A small image VQ-VAE, trained from scratch.
Data: trained on rendered rooms with furniture, 72500 training examples, 9.2 epochs.
Rows from block 9 of the encoder, named by matrix and row number. Each number is 128 + 32 x the weight over its row's rms, rounded and kept within 0 to 255. All counts start at 0. Numbers have three digits each. After the name is the row's rms in percent of the matrix's.
# convs0: reduce pointwise conv (encoder.blocks.9.convs.0.weight, 144x288x1x1), inputs 144-179
convs0.0 091:176136155124128137095112138106140102119102178189101101124111057126142137125134109154121148143116091119095118
convs0.1 088:119160138169100098117199126148127174191125142072116154212125115101142133168148131126159143046133169115126129
convs0.2 098:143146147155126148000140096119120100032137139123067132159126167119159137167157101149121135119101118141128136
convs0.3 093:067122131128157146132116120115087144123124160112124048139104098168119139106126121084118081120111125192143158
convs0.4 101:120122158156140119091108175093154172158128139145103103168141105119142131131171117139073140118156149207116166
convs0.5 089:173098147100185112112131122129071150138157093201079104108113151011117125152144150104123138125103179055129124
convs0.6 091:182089114140132146017149112152176112069137126104119049124151119137147139120123112154154119129099046153137130
convs0.7 108:142114119120131113063155145114114137010105137106196020106158100095219168128097193142093146110129159200148128
convs0.8 093:212165127106135113131155109137130125132148064147098193136147180080139169091161143161167157143176105084161157
convs0.9 086:149113115125109158185131145144076117141117140132127087124113132114119100132130094188137132135076050137126159
convs0.10 099:091103173069121173102148157139138107135118117083145078092136110129118110115131066148071113182180111109144047
convs0.11 089:146114119126112110039049122118118113111136150175151129089154127058180120080193139135086149163107147137145137
convs0.12 092:131130103133176146098088144147134075113093154167121054137180126145161108102208066169141098131113105112119170
convs0.13 108:212112169106147104204179092148109114163095119079106090149139072128095082079131156146114056136127155134196124
convs0.14 099:091126139128104134123114122132074146168086120115141127107162084153136150123150081104136131105143101096113127
convs0.15 098:133154118159109141070138114183163180183164086136115183063148179097148153142139126145130094096121157102149215
convs0.16 097:101096100150182108152166117152098120075168121197082094157124149084141139143078093127089064175096144178099134
convs0.17 088:137114150145113139124104187150112050176149122099166146108148104197166146127179150131067129089098130044151146
convs0.18 104:067130159096119100109113145101067160157192169150208101140080123168120053155144111093089105118102102131189121
convs0.19 102:109128167109114134084149127135070168123141146123087066124152139108133153086164109103124161122165150170140107
convs0.20 105:120127102065165104166109115120169177128109162191113164126141160103119116130171066129133181156110106131078141
convs0.21 104:144123131120117103093132146111116121161142104121132198101099134118199128140078110131222160140138129202099117
convs0.22 101:106047147086127113094150109118101111067106147104198128122104144134119133187115130149124115191122071145076148
convs0.23 093:133107127092145178164147130110111143117126122116132053133086141080163127084084184194119139157146074184154133
convs0.24 099:150068164125099147111162152106088135212084101093161142098106097091080096135137184145115037137114140139144122
convs0.25 093:103150100147107128125085100143149133108102053103121151129141133132042153112150151160101096100117135067129060
convs0.26 096:146140147113135159113162154145126166154086108088143126151099094120139156140129125090107151138150113131176071
convs0.27 100:119123147160137113128088137167080139140149098152192144179118118096062101122138163157127121103094108146107101
convs0.28 095:150107128099137141169104075117124189176132107112115187139097071065120128108162139093053144168143158160138129
convs0.29 099:119162148052159092138092121147167099122094114116135145162085138177149087116142116142146201138134083219137068
convs0.30 088:128107097173133162106146132105080176140137143122063094121172109069099145098133149157128054181156128036143156
convs0.31 100:096110109169081114063071129123096152054146172212135100122141116106176171143127122105112168128122135128115141
convs0.32 103:112109107186108126179087147136140096137136148104096090164160135146070137111136083128121085121124144038144146
convs0.33 107:169174193154103156127129134147178142146132150096174130111158097099132162097102140084132177153111131121099102
convs0.34 096:107154178086110135086190111112114087154139106087131092127093108074128125089135153114123102143115129082200072
convs0.35 104:134145151185066132158078191098117107110148146120164170095105129159127154121109119137118193114123106135134106
convs0.36 092:166146133133111169098160101112132168118146111145148127168164089133156158141150144155070189162103152176120117
convs0.37 099:103158136112125150080126116097152159130167151109093074105139126088160069132126107156234146092099133103105153
convs0.38 091:105103121112109123099159098089138106105154100137117183136143108142129128085141130136177096103107168146143133
convs0.39 106:213083130199114122108131093165150152079099048132165164128083102151030126135189148141139138084089149119135146
convs0.40 098:122116137121174115147083113139145156143145113136117137172149129102122138109135149149147159129131091167136124
convs0.41 087:138132116119117095062105140102152101138121126115211111107130135125095170138133136153137096115146173108115121
convs0.42 104:119161109151074159084114136106111116145159153099187219101128183150142144132108138188169159123056160203127129
convs0.43 100:050129169128108138138127177167160124126117108108134115088204147147093142103220128193126152126134095096147136
convs0.44 107:170074129107137085126137127113091148094175145108155126092109185114140126120133155126095206082137143116144110
convs0.45 095:186169158114123160089160141110075189106160174079096078122073125176068154132155144080089091166138127053084155
convs0.46 101:124125086090148109086072141140117192164151154070164140185063096153101140116141122074096171139109108105109144
convs0.47 103:097093122081146105108107136113087168048074149134179068126147099140172089102089135137126142150168045129136101
convs0.48 099:113169141105157180106075123099142126133072158054154145128089150125119125094127170114121134092129119159156093
convs0.49 102:078124146234111163168154137129109116177129119114120134104102140123107132071100085175145162146105150089123135
convs0.50 104:100098111125111160124043219142108154110204136085097105113121034153092086138108134071076144131135118131144121
convs0.51 107:195177086119177107109136144125104087068140144125064096135079159157161120104082070140127063095101100178082117
convs0.52 099:151163059146133142169126107115043102140151136124146136108142108132149159142135184105133193116099158119143170
convs0.53 093:126073158124127104151087151113129084225125096136166116138112141195139136133090156125145177144077141157097142
convs0.54 107:129148091092138106059152129149121122130122126123165026158129137091155180145100106137116133118139139117147151
convs0.55 095:101145154143152134114133133143113138111135116120161032086146122130174150136180119122081132187131143127141150
convs0.56 092:129127156132101151134107102080071112097164129215096095126136154130069132168121131184128131133130100123142086
convs0.57 103:115207109121151083136049163123134087105146121142146103099094082065147127054130104110145112125144208096193096
convs0.58 104:155154141126124139095152146116189117073126171117120153165121129096000150114142149108109000164128148182141133
convs0.59 095:142138133073121129111109198138145143096236111106144153108128132097156143116149178075139082078160113143150189
convs0.60 087:084149118139150120127166075159162128085113155141110129132176116087126173133114111178139072137087063169140190
convs0.61 094:133137130109090120128164117090114125151122118115151147069072185106042107151173112156165169102080128143146157
convs0.62 095:133120157155119088120133143103155151091000088120148181103110109119110095123157140158161078102098122140084080
convs0.63 095:154062115104123104134129124127106144140119127115078034139072128043159154151071168165109107065107129068148099
convs0.64 097:142169087091134145117141120063116191140102151109123000147113101188146117153142090093190153140131143168099126
convs0.65 106:175099166142153114100108135126180114128086097096050175089090054205160135127137132039134134120097179102099089
convs0.66 095:154125136139160148084133125117110105155105132111139183110124122168122150107095142090111093130132158108131126
convs0.67 099:126128074152150092117090096122121170128126130131045134093138141108157150066180096104074215155149148154081115
convs0.68 093:134157064113150161168148120135091119179109161127066180135110123115123093137155114107092128140104131048139180
convs0.69 095:109131149155102140149105112153122129132157136144104135103143128172139123122101161182184193077098121063155084
convs0.70 089:102086160130118158103134143143089117160200124131126103093136134146221112151175137117165172148106174090180160
convs0.71 098:122129148097099119169108142119115109185132117144131193138128089196109106122110115048076111097127096138141130
convs0.72 100:125099161163125139140005145130143161178114089078108145130211101171142050162137091118117135126140127135189205
convs0.73 102:124122174156135084127093114092225113172000110107124161106055114100132097091188127163123099146090138121055069
convs0.74 101:126139114121065122144146144140149133166141147129117061142137150078157118135108124223165137100108091107122130
convs0.75 102:074096124094103084076103103136164180122129112153186119170159165125055134138114146123139145168125150151106122
convs0.76 099:157170110133129149100118139069148186162000079142136118104093106128140139140146152088121160123117173113071064
convs0.77 105:135115128100131132081209154129164119115054089138125116121094130115163140114129110132090074114186141064057146
convs0.78 113:105101173133121118203101103119117150133094126094094183118105090121185099148145160136100143129117104131105058
convs0.79 091:144085131145147110142120185106141099172085188101099090179124131177188114135083090121151202131115069156101077
convs0.80 088:167217111125130152123120076114149127123075159174156071130114075186103137098137158156204130130129130090100081
convs0.81 098:080110129098096197157129128097106117107083132099144133159095084132172100122133106105094188126173134127105111
convs0.82 121:113123136133162139090163113118092129144124140129049102111098144094131152133158213159093147100140116112144152
convs0.83 107:125143121147160123072175149115128144080137150132135127148108140149073164149099102144136048109148139179135141
convs0.84 117:090184143147179163063101127139105134093127133148130137125105153174083180138120108143100132111114084113132101
convs0.85 102:103129132090121100154131127113126139069147130101110106099129142128063151102106143110127215170123092119126105
convs0.86 103:134117139094107162189128143149149103162127142135104114114120137084109080102134135140172111126116154052123143
convs0.87 100:160140117118080097054131129125119133117133145105151100111109096135084166079159128173103151116120159053128125
convs0.88 107:146118124083075151113125144151152123161163095114159133048084154138159101111103136121115119174092160136138136
convs0.89 094:109089154121111159072136167130111113087134154125164153117128116176170144083098061119140196142114092153148108
convs0.90 100:122129126122094127128179109144125109162098151144166102155104060130137139142134124083108114109131146074170101
convs0.91 096:148137177117115116131104122109113153150169137100084158127149098094157084149110148144209089142128163161123131
convs0.92 104:109125100150122123115105115156125132130122117119098167163127110230178129130067088164098147153139117170143090
convs0.93 111:100103110124135114145108118108132162134132114129110093131164147046073102144174143117149093111118115015119111
convs0.94 104:115080108104124123135107129108145120184103135109116129080149091118152085134094113079106100139142143165114132
convs0.95 104:149105181137125154123103117148092083096142116169131106097115125092116109141132104115130177101173209102101078
convs0.96 098:115130119150132093092067130100168169083102203156127162116135076149121103143106145153132082156151109077099123
convs0.97 088:176143100084100139090155120138114108101107139111169107142114114111088135131161124138116099134147155125164138
convs0.98 111:128137119127130126125124120129115140122136125119037014138157144086129103129129126120127185100127152088120113
convs0.99 099:102145100113105116121135123132089153162116137108145155123101146166144094126135111117106107108143144142102112
convs0.100 096:142117151131140106161156117177153106137070154130157122118095162081183116143123092210121136128070127203111090
convs0.101 101:110177094135108157140102132138089083071147126137113070138114148149180131075151081132125174067131108153135117
convs0.102 105:082141131107115169058139187137086087159132176165091108120142118075205151109127106132088139095135172149119106
convs0.103 102:157125072154158088043109129137126141093143140105096112103142119132167135128201137096112123155131149088110092
convs0.104 093:133147095095128136079139159163080113135159113072093087109133131047141142118135116153139126109118138083127115
convs0.105 098:085136115087138135061171125091120146137097084114135151136082137128092081166111138149120059102080141096181137
convs0.106 101:156115143118120130201142151133140119108109130150135148108102106072137110108108091170106154135138083167147135
convs0.107 101:146175176130164124132132129139132111096146084108087131109139116138178104097080150132103210216105087168088110
convs0.108 108:147097059141103086056132134136145144025127096153123009122114100030161184129196130135108137111120144094116152
convs0.109 114:117141108163105145079120159120138145084104151106121255113116139087038145142172087139085108153173062137107135
convs0.110 098:117130116118154127142173134139113125171158129111145146182074106112187122105128083094095179147150109128084089
convs0.111 099:143107115149125104119111080075147115100100131100154146119124118133103101102184141123116034166082132099069111
convs0.112 096:105183105129136109122177126085083148133163150075086067140131149139075155126095165173116139193173137135076145
convs0.113 094:101132070164132133177119123163122104104109198138099202103135122094098068130106102106114104156153114067102135
convs0.114 100:157111150143101157146124080197067178103124155097105019118166129161111131102192144138158136107117130156176131
convs0.115 112:114112145137184152155097116148104130123125077147120172125141162114178140108177178131093198129130153178107100
convs0.116 112:113125127118134143106121137130151150185126133131111065115128101117255187137087106118131253133111103131134124
convs0.117 100:124129147104123151105120120139173184139123097192151141093161155168147131138116181114106119099157132171170023
convs0.118 093:125135148129090164092117196121130109071108115093077068099150076162136111136069194128120152107149151177149073
convs0.119 098:086053169166130130000152130133132140080131117086159068144131127111088138182203133093095092138099079073148134
convs0.120 100:141149113105153128093110142129151122077089167108137212130144115087061144101145094088112000135116122154109089
convs0.121 094:156054129131088144053142165130123136056137108127134165112103081033000124166109160154133009127140098085157149
convs0.122 101:111159085105160153186115071135147116147105130109118074126113068154174167113143086095109179099181146109121109
convs0.123 102:101111164077109101152093077132135122184063140121157109119184183166162137136129108138103163164109122199111223
convs0.124 101:157177125098146126166185088168126127130109141089126111108143098229150092115143142102121128133136160089091158
convs0.125 095:156113143123102110092108125142099142142153119151157134060139169133164136134116133108094104161111129167163151
convs0.126 114:160192135160139112078152165126121144089128104132113073138120116154148122119147126152130133155134160156116119
convs0.127 114:120116125141105119100118129125086090085129130104128149071123141071046130147147170143118078112153158115121127
convs0.128 098:104088156115151143102152096157135109081154125156193106155124117100056147161145117159101060141107069059162126
convs0.129 092:131116143091117148044101178132132109107126126150031039111095131041072121139118141156105113161161124092099145
convs0.130 100:100090149093098133124131116065121101132066088064155107132155078150124124132179155120142093107096127080115153
convs0.131 096:121151166099111093126131165111090108070136127117150072121059108174139097090191148129124125150166120139103080
convs0.132 098:123075170098136127122191089096126122207147119085131092095135128065135142130143122119054144122173156139118058
convs0.133 093:076075136095102148103114138120133136075118129120060042095160072000122127097153137123124091166148156002132105
convs0.134 115:110187098130111115126128124107128131172131140139134041129110096255157126124121136128135158138144088132118151
convs0.135 101:134151096193120119152103116092159104104145057176149148113114099164182147134083089136141094135133129118112052
convs0.136 097:121107116117151142187131135134075108157161103119119139193105150115154091149177100080132090126097091111139150
convs0.137 099:126171153129116138091110114119106111104169085118110116156105127125153090138213127115132220086104179127088181
convs0.138 093:147094149096104163162145079089124088152158100176184172153126130079138097149104130118106117144126123126099177
convs0.139 102:117096145189160090147109130136166111102196061175111150122135096133117156195144137137120085131162098095126172
convs0.140 100:138038191136143125042109110113116111143130089144079120151101126055216144133088084098144192165163155225128104
convs0.141 113:073081144113100123152129112146065106168126153135210196103118133096121133110109145135156088143120134123133141
convs0.142 096:110161090131083170077116142106134123094147144156152077140146110128139122133159114164138177126146163112136117
convs0.143 132:093140118132104117110124120110141097145150127128050007129150132187137122134102141114113206113157118131122126